{
  "arch": "wide_resnet",
  "model": "masked spectrogram model",
  "dataset": "melodies that start on their tonic, played by one synthesised instrument",
  "train_examples": 26041,
  "n_mels": 64,
  "hop_length": 160,
  "input": "log_mel",
  "win_length": 400,
  "method": "simmim",
  "mask_ratio": 0.75,
  "loss": "l1",
  "norm": "batchnorm",
  "hidden_act": "relu",
  "channel_attention": "eca",
  "depths": [3, 3, 3],
  "kernel_size": 3,
  "stem": "single",
  "avg_pool_shortcut": true,
  "widths": [128, 192, 288],
  "init": "torch_default",
  "residual_init": "none",
  "optimizer": "muon",
  "muon_scale": "spectral",
  "learning_rate": 0.013,
  "momentum": 0.9,
  "nesterov": true,
  "orthogonalizer": "newton_schulz_5",
  "adamw_lr_other_params": 0.0024,
  "max_grad_norm": 1.0,
  "max_steps": 11900,
  "batch_size": 256,
  "epochs": 117.0,
  "lr_schedule": "wsd",
  "decay_fraction": 0.2,
  "final_lr_fraction": 0.01,
  "warmup_steps": 1190,
  "weight_decay": 0.03,
  "adamw_weight_decay_other_params": 0.05
}
Rows from block 5, named by matrix and row number. Rows with one number belong to one channel. Each number is 500 + 40 x the weight over its row's rms, rounded and kept within 0 to 999. All counts start at 0. Numbers have three digits each. After the name is the row's rms in percent of the matrix's.
# convs0: first 3x3 conv (model.blocks.5.convs.0.weight, 192x192x3x3), inputs 104-116, a 3x3 kernel for each
# convs1: second 3x3 conv (model.blocks.5.convs.1.weight, 192x192x3x3, transposed), outputs 104-116, a 3x3 kernel for each
convs0.35 098:516535471491503524472541617435516493449453466496510494486489521494537498509560522487481465523487474526519550466453532488510495496553498535604541533498515472497522594590507472572440483482443564576513518539497489463534461483489562578449431553438499528521531527507481534512506511596482458481471610427553627466557515523505534489564588489503534513465339500
convs0.36 097:557507561552535560482480504552465458489448435504452407485476480478494521486479481573522535550541511564549512462497460496494456451492454503527489516523471501513526468574500503533531513537492430371432393391487397429534447461456483524463446469445498501428470474475502453416485516524473510504460456495491454482476446538466451572494445439515513516543548475
convs0.37 100:501450510539464484496496505514520452492526505519492480484525458499513509525497500508485499526540522480552500491393497492663550523599507499495509534542509513509476464450485510542514510545515550431528481488471483529478510516502522499471548390470504507527497526538497433485528326431505543492542618521523425515464433503474503512558559503532599452554628553
convs0.38 095:427454457426514493456471486519463535473507479524507509449471483503516502483483482489486482526529514513490499469443556479560574432472421508469506506525529514554534510511545446470431489431425473406474538607555480518462467446428515557481532451430470457482415427431506586557493473470527577500468463430512438455523563517486420461484464439514481462491436469
convs0.39 105:421403440429396382451431393450392432509492454505499469522509532519518530497527578515478502478505502379536539455460506570526525579572488494453495502531502536557528471505471497489521482522535470446523486545473417579481483539484513610469506514530520507511475435463444479376468468481536496476516508508482465530507467476506461506493546515515466530565444558
convs0.40 101:565573549527493517513492544478522500484525504449503501525479459505498509451522485528529482557546502449499517514548486534506505516457516496458534509512493481484485468492449426459483511498486492365544415262581485528476494533454444504525549500436437439493497471472470462463451507510543538513452462466447516523497510534534489487473430499525501444516519492
convs0.41 099:490454456477466494494524567402610508527550512545417452488498475516501480527537528480486462437483474525544504516480507513480528525543538520538475499510519509499510500482464488467517516585555486384441425505466473509449463413418506514558481527450457474462491537480476438508484470532511498534579511498490536533519541555443462478462540585526557516524563497
convs0.42 097:516542605465506531495515437506458443483562523431522445494490480472473466474486477511551526479536567431479558490435522502489458514476501460485468481489466472453445513504479492491494486511493443488475526490449379458457513503482532456514499511559527511550512487469569467450633542470560497508528471474440526461441521481496533556436429441543503443565473552
convs0.43 094:521523534530493516537533545435458494491467516516506475499486516482495515492503504493496468489445473489475462578634505464414494524563490519487530492443503491486500539521532517636478539560477515538483554575522520515533482533494502433505478431405524500482403452523509498455544472604516454480485409540476518485551541500527493539519535500528452508563605567
convs0.44 099:544523510568517462561563458649458441667480518639394401503488502528466475512508504481494469535411433542496462575513494504459471526475498532493482565498502536482486523493487479490499543489496503476538504505495517472497476501540453491504535532490426503543456523541397463515448499529506443453492519542522488460534481482506456469507468443503496509536485497
convs0.45 093:437526482433551489421580518479431458442390496465492528511501503495489489501513508514555529490473479480479509503489515518500498458429452529496476522512514500532530483461480475477519503471507505516570455494511426423458468513464378431453428432489467505472532579553498554519496488474445432488586555505510487549503513503513530484451437508539494532506502529
convs0.46 104:519510495517517498526518544514473510417473472487466456529528511493527508520540548494473482503532533508486516468494519484519521557551529478491521510538540519538523543546533582553530531520533483431433372389424406411463513538529479499465476482444476523462502492463498505502482455459527511521474491505522546501483505481498480498523516533465436461527504490
convs0.47 108:500455553484482541504499541543450484412457605576518499517506493486491476521518512556534435498512501507536531556498445454494511531447452512524487485473508496467474490467458493503488496478464540498491486469565591512491475500523495525512430510508527520536477470527531468535522519433488480490478506544498470477506508579492447492513500494487488493487458470
convs0.48 103:423441368460449444490416512548574488547554522420441432465529496486463457524502504557497461603508417447473529533493501530520495485488489482497482489510490477498522479484521489491535470451500520602570645521399494568557486511504510464500497454496506509480484524507462538568444501494513530541521468543497566519470489513549534479491501597435479576526536532
convs0.49 102:504452587512529520525553490605555481474536480352491546508489482520508473501469489560446483538511438489580523503522457524488433525471480535504489469532486488502475579532510519502512480511499699550428408475473393466545461492537535543550492474498530475506538486538491480562516490473542487461524528468580514481564523524546490545562548504578581510469504506
convs0.50 096:486544510493471494476408453500453497496483519541508529440544492495523489504511485578463477529442479475413493531547474434484478447447487482501477526487472528510495465606454456523484457439519478473459525539514519522562465488502520554494478583428503592520450442473541547510497432505465454496483510499553582486557523529469503513527448484477536520438418480
convs0.51 098:530497539515489501526487519512574435551511514507451558507506505507482465485500480550543517548516463626549501525494545432486437517576506456455482505539535469455465466507487486427509534556517460488554467452490514532551582570529619658583502466455441415456514498479486570522491536521517454492438496499539526521503497521508503552517552534470479539427398464
convs0.52 105:495515435483511488496489495517521498569602545516548506510498529497501513479466508438407536491455520509469523507468516476512497551527503482512481490515528503533487505493544498477525528564508462523465469516479508504448515514558479476487487489531545481468503518490458515507504513506508569518487496493497454561457512522506523473507546489500502545481502534
convs0.53 101:486451485545501509534493503425593531432463524540344502470532516483527502504528439414484536476528524539541494446463466446460457488488521526514485485487509478517501477467475527560481482492475479495493489451479560544532469427447409443473368350535485493516489487523463501499522541549571589505487502443472516556502536522475517542475515519519529525462497456
convs0.54 101:503531555475510500491483481388429548444440464610529512491533500511502485500508487495484486501538486471576530526460504489524471447473487493485481474481480489499482510440473521483555499521556518491449494487447493434513474571504508561511550543535448488468500554477526502476375392437526402444508559489522619481478476490587542517504422514445531532526525524
convs0.55 104:502516522476489496523512483515527535522483504516551516497486468492473469520554547489463506513521503512528539545569512587683576481492466496444476516544510492424472555625567553492476582356532465528494512488505486470500483528579556592536531458430557539553498494486524490508506529573498336486544457465475490474490455492497460480583616493515503454474394494
convs0.56 094:556521498535507488529528425480494499465469460469518442476514545516501515494454519463520513464523518428570508528481521510527552501559541512503516532489495540506485531479479491475480476460511406368481424425478498451469445502406496514477503455503537433534509446559484465491452477496451424420520467473521493473461471514450532538475512533463540497461538488
convs0.57 090:504512481473507464490529455438526464415495488410613501510463514511492521505488538465456467447534521423555579535466488516457494484445524536492494487481508520523536497507537529505535518506519510573477516579492517535476578500560579521581569531590500521529498539531503538553505473458483449490498534521494503545472475508513470507527502532506495496524412469
convs0.58 100:518493485511504506475451495549561564473521526469527487458447474483487501490456470551499502523514491546482509555456535453432462485637532485438458509473483499498451501367493494501511483498551480535470501508524479542487487528519483669491438404541515504539490446497488483428513509488483499487550498483508532511530502518546532528480481538513566541451452489
convs0.59 104:472509535499460482502521514498537457463514522521543512519455525518491501550534470523506475478455436532528518466531473420475475512565493501503478460496468517514520471752571466423435490622498501555495516507526510473452545506508535571554589520524496548489492493459536537488495304419504472477503347431522571480542547497510481511487519417494442540497541535
convs0.60 102:545527464555494430499449453635499437318473663390536569476511512536459432541516458546465452527500505443536539511496475524519484479485516507473480493508553498501518486499518519495505569517489464453512648505460444499509523466500560495476486516522492543520554512542538490462473511542487525510476519497490477489489496498497455510509454472526518494523466456
convs0.61 097:515527514520532533524555582516474444468501492475493502484528486493472500469495500513500475487502529495541519492502512506540527484450449504418451507496480515538559496478482539536520580521540482476453571637487448442476491542427570491466431504451537540464469472464475550469486584552494424460508541512524436528494446521520497529466649545546573572488534476
convs0.62 103:527508502507502544557484550549573520513488494521496501494520524467490499479485471497544531520483514540570518462534516586592574468434451503530534513481480500510492535563594482474468542493542482582579480455520518499493460523511469486518420396544442543527458490562425568490518453519503494439508516571533629546468524452543461518504597501475424528568555528
convs0.63 105:517567534522462514514313490497516471494548498553451488521534499530510485510539496441597488503476433590412503491499541527568496508581503503485484499517508527458471482459527528539503500503525532492494540500446572525495493505500589596515480441537487541516478530520482586476487578518477512482502413506484495526515484485512340476492561481494513558501531492
convs0.64 102:538506496537501516441477501514464460480544521483487479508471492497517513484489497495494514543515523528470484485752562512419496513490508476471487487464494501452463454689480491493471563424504482605451482485505521496460483388457513490527468600479511470498465439493494509488466397452435525518486442531439698548499384481501478474507479457523570517491393518
convs0.65 101:495528498507533499467478449504486517470410503491471482480476510538503483487532547525467508484456515525472529507537491512503541508578570505487493487470502500466502484455457484461496446467497589602535566627578466426555504474572526545574480452620508514457549524556522533420422430513470511484478505516469421487483486512527570471501569457510545502455484456
convs0.66 102:412490487485543518489588515444513467492578499522541498457469479466485484446474479488560497485537496494560564500474524475464457477494513483464522488464494474456484520507514490490504516513521496507553459431393476448470545568552534527517492495475541539547478462482489474478455512512524547522468532511469552522529520525548506580482535469489488500528518495
convs0.67 101:475490485483511528499470489533385425498445467452543501496561502492468487507519532545537480506475482519450470465538529483458467471464490499492507502483488501496479454448482474493476536520461493521519488455498490552499475500473441487503489504535510566509484535538445434496491485490516490499520486500531480458500514468499471505585550443535454447555422502
convs0.68 101:512486479514484504489491486512505491514503529508482453534503506504514464502526490469463455497505509479509499529518508623629598514475445557525511494514500486534514433412486601631495496547502544573568506488527476467541518461481473501492477446456474487511459465506551584527481438539450423492561618541533487502495532514447425486532510537509527493481453472
convs0.69 097:446477464477483435481457481515503503585354367531490446496500498469490523449485474481515486574530496520468480500478456468434499509494504506488467550503494445477488500511500501568485594546516511484568608429481445438550528513482484495475477548483475501486532575538568570555509553548441528500493499523453521536446523478511562496458462457497515509482465508
convs0.70 098:451472470461503462431481424461506492510511489484546471498508493517529495494541484480514512472486448512538469520580574493550550522481514523500487501550468476491503468512475453487453482498510534542481519478438502498419504568423456470488486527434515549509525555502471520508491437445477460479467616572477476527481503511493626460505534505507532541529473641
convs0.71 100:393253453429294467457396573493503545521560573540474460504498480505514495485520496543492457583529482573494522572550474551568472512509477494511563486483513500508472551588578502571571500567541445443426495472422452479555460434473454449481403444451451440441476453429473457537530523494522508529499484515508593533501586511452494449497601551502575541514610616
convs0.72 100:613393385577466399570551454469506466466502476482475447492453501501451507497461503548431504533443482509421468460521496486558511502486525489511505493525520483505520523520552512531533494506543465512516495485485468519506502544537501487503488506476469550499445538477463502448498498489479546480478530493454493545467509516474504547459572467451561466454536495
convs0.73 104:479510530505508498463453468449466487484508492522519482481470474484500521493489492527500523469510496516524481489555566535547549541546517532511509512511489502487513508485498535593570544535495472505496492478513505473477502541496477511512463419469510518544551574551611621559568613559482495537517509528497482542505558538414413439490492532543543583318348387
convs0.74 102:499446488462456470541509491483469471512524541497472461505507491488486469501500487444490517516488500490521491491505526492418509484455472526561526501466455486522505523551523516455458478456455515400447489539490530521520475514497490498515474463470507511530488526534452469475513543543448355414494413508505479537477503468526474486470466477491556479557530524
convs0.75 106:508503541511529498508494456471447411456486529547570578475504503507500495497497460498457455516505490508505490454446455508510509515508514488488485503504492492481496646656647641654641468485460417405421412417421453441439509540520493534519464496461489477482523517521506481451494498497493481478462494496490460498496473482486490532462474510483507501525524508
convs0.76 098:451503502527553514482474479458490464382416382568563570521496515499490503480474498433471519396483524468517532550495481500454478523539526491508494494513502491503493481458465489514464527520502476437442449425442536558602517529519549573511487495473463495506507495543513538526492556557500501487491500502464476441515516496514491500525568528524527486372359370
convs0.77 099:546414547543486540526499538468411451479409470446429454486465489511477491491465514540427482559500498507465465513469523499529524532576552499493504473494526488463493506489470465494508473527491541530504449490455403451392489480481420433445459444406524520476531529487568525426507525494546539526505481492523505455479493467443504488477506511435485470443518466
convs0.78 097:479510500458524506458461475450450450499458417550574610479491508487463476484465473460446465552531504472493503466506449516522496496501522537514514501494469490496480549513517475502501467454518505454433520626572502485495492506516501474430510521520467442409486514539547566521485531498541487450486504546490388481496440460503573517438411426486427452569573463
convs0.79 099:471510498500508508516450481525521548474518492489493547501488495513486517502482492479583485484564471495566509503450525520492514492473490486498502520524510504494495477513490503539522514533526519539494511521510519537449475451513539484543523504526522510475480486491525528516513551421527548470517522501486519528521536507520495597482474578527411578591499535
convs0.80 101:483406415454468442466511464468654566480483476566435468528505478484486488482515515490553518447545522474481495489561521443491472510541517507544526491473486511480486428500521497450531487519506525661583544578483519418445495481449429457446448472432500525550522561536398432460466521442505426499439476521471508530524493524528449481481528566479500451492488448
convs0.81 103:478467445496498448491463467391524495444565511438522520526506507538499530520491519428465434459467453469501430428483512477559490493553523475520504481493484472521483488561479455543464487540483500457516525541535536444509468551480490530458454545509519443493500452459547462513474451454480507511469461490439579471486617494458573506505589580442534466451564494
convs0.82 098:428575524430548518486527498479504495574521468504457470487530473502527444512534468490544489516584515533558541505441478438458488467473492535512529514515516498538516463466543494491511481512560554535394540542418500554461538559506526509499485520504511530525472518489486534554488509512465495475508513531500491476515508491451442447491429511472433501505389488
convs0.83 100:471514471505517483490485461469448467503467444472534474505510513519500517492487522474554499516505460514556505491397573432532575547570533505490497514523520498482495524543533576576604507514583486453490484486415515499437527545448471443563590524447517508589515631457482540595525467490474496437478487486481511486471532542463512545463564540488473536490534475
convs0.84 098:540512533520442477488420445484513499480462444445460441493536488501545499519574539484496463483448439453429425507504488497521510516560555492505511485466492489471512429462455463483475501499483485480482402412413476408428507524544532503483479487470492542498500522514478509510499468455483485514519480510518560469528524463496531567551576527456571517459526487
convs0.85 098:495542574427498565446474514553550544464418423484405427499499506482513511468481503509521470516515515475487540551560525542555581434453521528513487490501483476474472433472448499534547500496448435448438529509452526601562485454522487409494498483501451449490468472469530461496532451485539537509461481489526527526552505570537524521473449451554520468557572561
convs0.86 098:498499453485496444524526459488513518523531511462502519496541540499531556511493529533486507592476497503462466557484481532476521545517519516525462506477464484518519485493484500491474472498472496543471498611404488406408494443464501481414459478474518498440470503484507487491518501538494542489459477446413485549475494524480439489510524531504506465502486467
convs0.87 101:497499481493484519495468514506521519481570480476514491510527494512480497463481514484492505446522487448526454479443559565550494544488467479474533499471515513534456500484555513498511499526488498525530489499508522510529485469496512489531532579448521431496535460481535505495517553462481503528472544439472492521498433547501521538505547568477575406478429686
convs0.88 098:487556608488538578466522556503515410512549425517597418511503493505512503516500503527386412508511453469556479482551415496512514499480452483487490490511498475542539466465563492534464504518466498557534515514524518526564491457453575506445477473484447410483454416530470461548494446542473552494519508524505440485510532518490487492508502513527506510474494494
convs0.89 096:459471436497508494504521541529581569490514558514499538483516514506512489545531512520506513469499460455488494602651504451418457495500479501502515481475500515561534553620480537494512523528552499525462511479499501481539502508536499470493527514536492527542452496487445481446484573562572631568431481475567491532487398471500470454501474515518534544465513495
convs1.35 090:544584512530599534544530544504530557505498544534466502567544524507541521491535510503539498564527461547522509482492489551490514499467517442507478487494506485512531520495516498565499471507455487488538477451461532483522560512499500500524434426450472563514475539535487558509522507544536568514506556485476425456508503507475568529545514531483433477540553517
convs1.36 108:505566500511583495529574460456444493469443498478485550532495515520539518556586515494538529491517509468491478480571559415541550453527498468416496514459539475450524516535500551582541507519540458470480465487485477510498548509488495491487464466499453496569420424538397434488492562505473571484482568435502419441482384412475371424473398449472411494465421475
convs1.37 096:539531519516529511504538480503512489512533476542503475521521488520475463545484538480522471484507445554621422465559500549497519472405461487538531498531505522550547479529491503485527575545528549585581541533533556546528532511549512499514516488507469499466456521478536608507488485428513518476563603472519601516533558499524552497506525489540555535514520493
convs1.38 097:518559526498508524509537515474472523485532469488497515500562560504493484509523499479453458497485505489513516462549531489487508467499484483442475505495501517533521481563514454484512506493522397416406464462452470455467497474497515531519512554516512481539513516553517499457494524523502491518505480482508505473480510491492506559541524557523519542473494516
convs1.39 105:524534543497523537496589567572503525550568552555559500500494533479470480488498416492513490515547490509610432493472436502473499482531562566553607526567579489537545481499487480484491494453515460419460421382397340295305468491458460528489476565512493486469532569495561598521498473474484537490531543431435444491484504566458445509503524492498528489514487463
convs1.40 105:509522514484521506482506492529558523533554535530574528513528510507547465461481424434513499613524433560457367477521461521549477528501462520529456505487459497455478533591589539535498543511503534546535494560501509513478484520551516499486532514505517594549506512506479605594490483461481478456524477472459482458461493455507519467502538528503548572497533527
convs1.41 098:494519488528513534541574552534545495487481488490418474452474494490493470507506517522462439446469547410451542546485501535559506495570532487529524463528501506492478462478439490518521426407489571564548533557527537580546540651568486488487446399443453476488529515502481496484499485458475504468498521528561541529476510522535525497506528536487466477455546517
convs1.42 090:465441474552541557528526517544560519473472493561532471527507511503488498505445451483514567483492591510458514556508542537516503544510466489474474471459497483490504522525495507480493433464453518482512500465524511470510545569527484473462465444481613560573556498514513509569511472534531512458546496468508479457522522533513505520494477557487525552571571575
convs1.43 102:507530465499549480465542506507530453498463492480506538490470460545544535504542564497529503506529544504509549483441483442438475555546530514497497512484466512510525522604544495581480525483494500507478451465444443458471493538509523528542513490505497458402497570511480535504555487539481475513536566490497515513528422474517481505480415496556489459465556563
convs1.44 099:528549506537559523536533504549553412544556421568558439532533508547450443553500517592565569595541531554543579485507486479562426473570494493553499528503481510527529482459496503438443540501533540524513480503509490506495482511508506526516504500515431532521410500506440426480487502492567549468509535484513563518448500521494513465421462557510509573453499594
convs1.45 084:535518578511511554560554556498517565491488535535536491493499485532519511536546541467474521498507564493535526459401526459354512471398535482516470518501488552546550483458474449503540421422460512474472521523498456449435496524504495534499437455470459488516509475475549551520475482491459536574432503527566492495500530510509499530478408478536514482452412481
convs1.46 113:469475477507489512506524544519508509462484492488488547488484520494481546475474482493486533458473559501483513495513519469516516473511500498517508447483479527550550531520518500508513504482470683706652833862799989999954415441422423461432555562545570525529539475513517476529489494513496508547501503537500514525508486489502490510531492487514503534514491507
convs1.47 096:497549593511500504501536539565516512509534578533481477490507521528552506509527500514552569427467470527495504457514520591579479437492526485495493453464508456477497452473524436497482486534503473478495479448453513490516516551526529556518514527446475476557519463472483434525494554548541550516487513481547528530493542512526524517498543515524561538459500508
convs1.48 098:491629532500563527498527531499605504457497498502480469543527464513538475453470517357452478615531464608514423473466518515496512483521505460523475489508446498466463526514545515560567540542619553539559502506580580589599543563534441453454396403424500464475451506460450525455504509481457511498521460543507478445512477549505505515528537560510512588482539553
convs1.49 099:574508542546478480498489513418497552497510462505490386573567475517487472454493506478511431529488422609483463488517454515539478487505438485506531516522535561533464506497470475515466407488538557564503551538504515527554568551528505503473450429473569512479497438401533469441537527516476519496485536492462486487539460455549494466525544528492522450471446367
convs1.50 087:537575467514520498521533507538499513540470468548544484530513485553487496560516518472418533510478492533440458506504515494560572517474528483497505549516534495491500522523513466496512518487517423420432321306317331317331513596505541637519545583540506519476526550457513513452515461521484514466444459525527455491503508523493544494500486564543573547576604524
convs1.51 086:496544471517587495515540491470498519512530502465424522522493473562528524505521538501514503482487497523588575488500440465577570442469515527534551533520553525544527453400472496451475525524471481434484470465468448468441536623530560601548472448517455410481540496495558493514531590509483479538546526538506484546568575523546554480499584666546520556526428592
convs1.52 102:455496488505515519527516503499481456517485450523497474552470463558512465527498445494504498515509486532561527469499468512528548470523491520456478501435486520485531466546476487495430513503498526495479539531512481452480468495518500554513472544473447463519464465518449480479534535506500496482518520476541412471504505484499511477537467480534473465549430440
convs1.53 093:456535458462493455453482463509502473445467468456373464497492477485497492461455527540533503476545564480540589497515529485419445504403482499488508516527521538497486488492485502463441470469496502533501488492484445488465510496542487490556479442498462482507536507496552484502450472488503461451457433455478468534511469476519515514523451416532457496510449535
convs1.54 094:533547562500501539479524538532428420524516512500482514485491426468469471503477520505457498513494468487523503525464489591548530544470509541493505499480461514492511494507451448485492553483495377343375381352383302291314546659544512578535499493528524527492483459508501568544486460482522547510468535506462476526476535554476433492500488500474555544496537472
convs1.55 094:522539497494485481513469495495457515480480481524524516559549525522478467521539507506516540516549527494538493457461487505529494486493512459453496477372433455459488536278577509536536486542438502483488525530538532560558545520538531495500507473476555442491512525502481540484571553430446452589457469524465518510462462481463477513521516510503516439505487496
convs1.56 088:512469512532491545543526567475416439504421437484388458486536531533561516515515486477421584522419606506453529494493468452484586437501529452503446473489486445414474456435501410428484435465479588548560716750728669765703487613516558546450587463435566456485569445487555394512494470531484486540485479567484544490487515496492525526542470455548462497561513574
convs1.57 115:545479549532426527424345444515539514488528525526582515477518447548558478577571530487476475453512502508595483516465471519486469518531513453433461522500473533547530512468506489463481485458499516506558512467545515442538515585493529565474490498437527547552534578496483530502465502488496531458489580455500440453462464474527498500552474515507452519522383443
convs1.58 099:517515470519468494501480527495486495463454445507482448504472489517533479514557510513543535495477510518528509519543511508434507496453509508538484489491482508520497498509539452517567517613502511483506512498501485481475534587526512497522529503548488515438489488477551559495480505505489491485461449541496513486516508533493623526484578490508446509488467485
convs1.59 095:534603506506535535462550486531536497524507526515480484561447498520489493462460449473604500543581547532565505492457479465455465494477523468496473436461453485487509370305421511492539495589489516525523508506531509507532560546510500492501431395438560552501499554513534527510420374612416398450555605493405540556536464501493536527394575526496530469539516482
convs1.60 105:534505517538482499528525525451523535419549580533530383533536463494531417475500525459474481569520520530495537509515488494491446546534536456484531446531483476497475522526485471467452487504463496497488474509559524517535554527519552525500493517500494514512437506557431476565526485460496544496494512495496547476465527499535478549533491486521532467505537440
convs1.61 108:489506503503508499502542502471457543534561532459451535465507480480444493517530473485485548487439553509459496478536537520518478487475511510511476494544515518529504513467472506538493474463518545544539504491487523505497484502526500520496480499487521457411562530491575516480549532497511450548513491486523494521502539509485379478528563497448504498455390471
convs1.62 099:507618527471505493478532528526500488489456451468445502460489512487479476461481455419454501448505504512545489513478481472531519511506479494571514471559508476492452482548521522497484470457516447417409474480492460483461527558569507488500459412446511528499485497554497522496425374539555618458543552498504649540588545560505544549497571547534500539441466485
convs1.63 095:505453533496431526544457589502553491504433481417387526501495465453489525491492554521489474554501553511430572595558555521488500480473524547563513481503496457471500538543565504525506486528521483457501514473503512486487487534475480520506514538524497454490490525488504586502502496518490566522512463500510591488513560565497443471529514485530445396500519477
convs1.64 105:530574496506490498503486510523521520443511541513511508531493510513504533490523508498502473510495475483523511483492540522472523481441476454480474467456467440436466484383624462495530487619448507492488466458488487515506452487480502506505535516518481492461550527475500452440457416524474462510509523574453772490501373556426588456480516519518435478504555528
convs1.65 091:491535559512521492440560510489529495498543471487462515508492518510527542469476466490470464480473472529502504516452472564464513531471523557552543513504490478482494531488480459487546543513459523487506492443471513456476498480420506502502520504492495438440542473510499517515458512537510488499459516571597490451511535524560567535518565535521491534545529490
convs1.66 113:498543523505503489493488481518519436545519466551554468510505488520473470488449489462495496493505505511473464464453478507521512503539557489455485490444477501464478500502471528537491469480494523538528454450479440444470532625544476533477443448446536585540515562524517539532498487468514517468536482487454441436470460475476484492481532518509495489455471472
convs1.67 091:551549538503545531509553533467418547457483530495570514518472490502477456542514460530509527481507480488557510508500457485535495493544495502440513512495532535523522465510472453425480431439465496476499525510547530512547536493480565527518478456503495524529488467506559511520484407506514474483545537514510560577551604517519589531494438450468522495486429454
convs1.68 090:487521493495520522481488477512493452513497477492471458533583545532585518514477441507521514519513524540497510507465409471472484524473488446474458476473454510489489555569533465515500476423453484476513502498509488475497464486470502510491508529490494515465527574525503510481551527368448390546552530432524465413449426472489545583601542506491440518460502526
convs1.69 084:504587532425485508452488513496515483590561469536506526483506463508561625543532525530506533605472604471418503522558507424537567525482532510495506545482497558515478516504472449460507530467502546543574469488515455460465487461457495468437538536546470489476464469507523480454501527484504518514500487500493434473506529554503488520522508504480473533525514573
convs1.70 089:499506491478536529524557550500476529512460547518593534531539469503539511452525494492509521522512500516544476539459496520437522448454506516515506525533531468478477504502518498422457454489495517492509479441478501482505559604519555575504535533527481520512506472470504603493489448460479563457554494537527591498553487534492570491472421467514492492505496529
convs1.71 111:548451504507416492520444524485478493501487521501505520464480535442502558447526577500485507521434465523427504488539474434481445459472500521511499493469489451474527457494514434465506442502491540506477509480489522526522437478507487548516503541481474513448486505485486488458469524539464499512440508496491531535514495516491462487461501528469543522469564522
convs1.72 105:544459543544473520545479539556424511559451520582459548548418526526474516491475496529488370472486407463460391476497542487543553445486499530495456526524476549540530495511491460465453501526499554499537520477501509506512487573490498550490487507491519427574525449591473465552496532510513491504541502516475492494468504473478508511486575472475553448514527445
convs1.73 120:488502476535532515503509470539519494512490491529515514473490483489514512479509490500480496511499499517530508494476462529504525470496519490500524496502491510491518534521515540493509531520472491502493494506500480486492500513501512531513494501491446494474437468459484514510539560495472464515547530487528480469454522484480487502508519520470501522460488516
convs1.74 099:505503520513475497494501451559490479454442501489497549550540527502509542504487492529548534506475485528579554487509529478471473480424482515485496512509517478501492490500520411438453567682577492449514500488515525519512489517494499489477519537512546556525543579493582616506652614331394442531473450431483328452469466487503565533468499524503548509496426485
convs1.75 101:502498466475503493491502501489504510477534532485516520538538522490512517486494508519506521496500527499502525477463480465452461495507490552527522526506506526527524525514522565537532562545540492486477516506480462449444490492497427434457427432445555559525507518517514518529483500500512527512522525506483498505462482472464472481540504526550531545517507513
convs1.76 110:455492450471456509535512559493492489485490483512501521497501523518534557498522536507489557442480555449465512478498510463520500501501459577529533503497498572595528478465458505535550452457478385377365620604572608580552445418466524536532495548514481466475505464458526531519516486483494514500508479496490533544475478495521531548524539501506495489499505518
convs1.77 100:538517560513519538487499522563471570512446552467428545514460463490464481541517517525399501509444491492427470472459472498475495501461506548545578509485528553529604488512526475496499510496508515513507479467483445449478514530490508553517455478464503444472513446504518438485525459503539437466495460482533587519525585505536591504476567457502579484468541476
convs1.78 094:499479520512537504495504489442483486534543505511520481504506482466504530474464475437474527567488498542493501488617475445529472461509467505505523476521521518516501564504524409448499456444482538539564548587549503513509502439439501453495493457502515490503534501484489463466538545446489513526529507482492475495519530483512526460487487514547546503506505505
convs1.79 107:490492515510504487474543489517477516546475540556462509513504515483491462500485464507466470520441465533486450501470474467461465495511464514500507487498494440495492453464489484469506471476525473456495516481499554487520530525458490531497443527507512474468530508497524530486562400528526344525547330555437469485440476509447468512518497415535513406494525447
convs1.80 099:518514512485484529497502474470534458461479504463452560556512516514539492455540511516468474513451547528469514549502524546515536490503534434493444414475476523484532534593610531519520482530502654680635519577546576659619492582521512470491474425471551509523502499459488451467523521483497542509502494530511492438466488482509529490508569467540525531446516500
convs1.81 108:523571491521588510522560489459518542498534541464529555477528479456528485447516476505486497541489475486490463536510539514425490561481553499492529496477535497466511531511518500515503537509529505486516514517522498499501471476455502475481501477500458454548479419552521431599480538493535521473542539482490457432518467405484500404511476531501460523491465485
convs1.82 095:459558546468534521431532458568460478552443505515414518505551504476512440483531515461483545527439444516467490482455539463466554472486486541505522512475518503446502468534508478494490501474507475442457489454477525482484510514488504514457461470461484490532532498550532431505491524464479529470458562435518450470487443513565430463556438436506493477523447423
convs1.83 089:486471494482525489495505463492497493484539522505512487491479499495497531470517548425470428439504526495567541461514470563556495483460505510472483456487517443438459501496528533480538438443464376367413523480497508528515532463501562568492522479443400428449471466445459437491506459467493492491487459495501541529522516517531499464525466530522509536479454519
convs1.84 109:509534525526526489441450449517516499499488479484519516475491510525490516487480474513512502548559541523613549495484519470452520475456492522531520503554520420490491536531529494488516534568516624598554588602556520574528460558484507566475544574553530526496542521518530530483507543541504474507456470509479481499517467487503523504483474506486476502491493554
convs1.85 097:475494497507482470517519509464541504475532496512508521527529525510512453512553474469498522521507471494481458507545514562589506470505476536474482558577587525531559473450447457460447498523496511529513505496524491493494493496449487508484502511521453489515459484498534518502512480483547561522515510497508531516490473486519479478470468466517516533533489446
convs1.86 104:498558495490535474505535508526551483550550552509481436482502448538566532529491546482446508584395440503351447524467506423402513480417509537511462524493478492492472560581530444477561449482572558543539504426449464472520531513547507506519490466513503535503494492484561507457499556525505541519523478535490474489482490499453530489503551523517480499516486463
convs1.87 114:447519515468512519506505512498513515479465489418608500522504478513504449502520459479409545477435523459478539473471509500572515454514478479546491448540504474487469449531494485545468531487477489467513528485508515474509525500536525486519494483535548492481548596485542588522455565436488478503529520524472525571517526509601492519541480477532463534591444460
convs1.88 100:463509468474518504487529457490486514508508531508532530485480457488492497480534508448398555457476532470553515465512504471547475486541460475465425470479460452424466460479512462480475463454491502495487530522508557545522549538551509489505489473475531523537517482536555523521521486446510504453503526443506571527513524501519490510457441526438497538489506519
convs1.89 104:473481500519546512514491515488487504470514501475481495490513460492507476514549495516548518497479488488488471548468545416495497512536504494496501497471467544513505524542523491494459441469462480436476475486495465468487455453461514486495470452494611755590530513540542511537467475512502487507514495506548638534495494489493501493485440501472426446480489507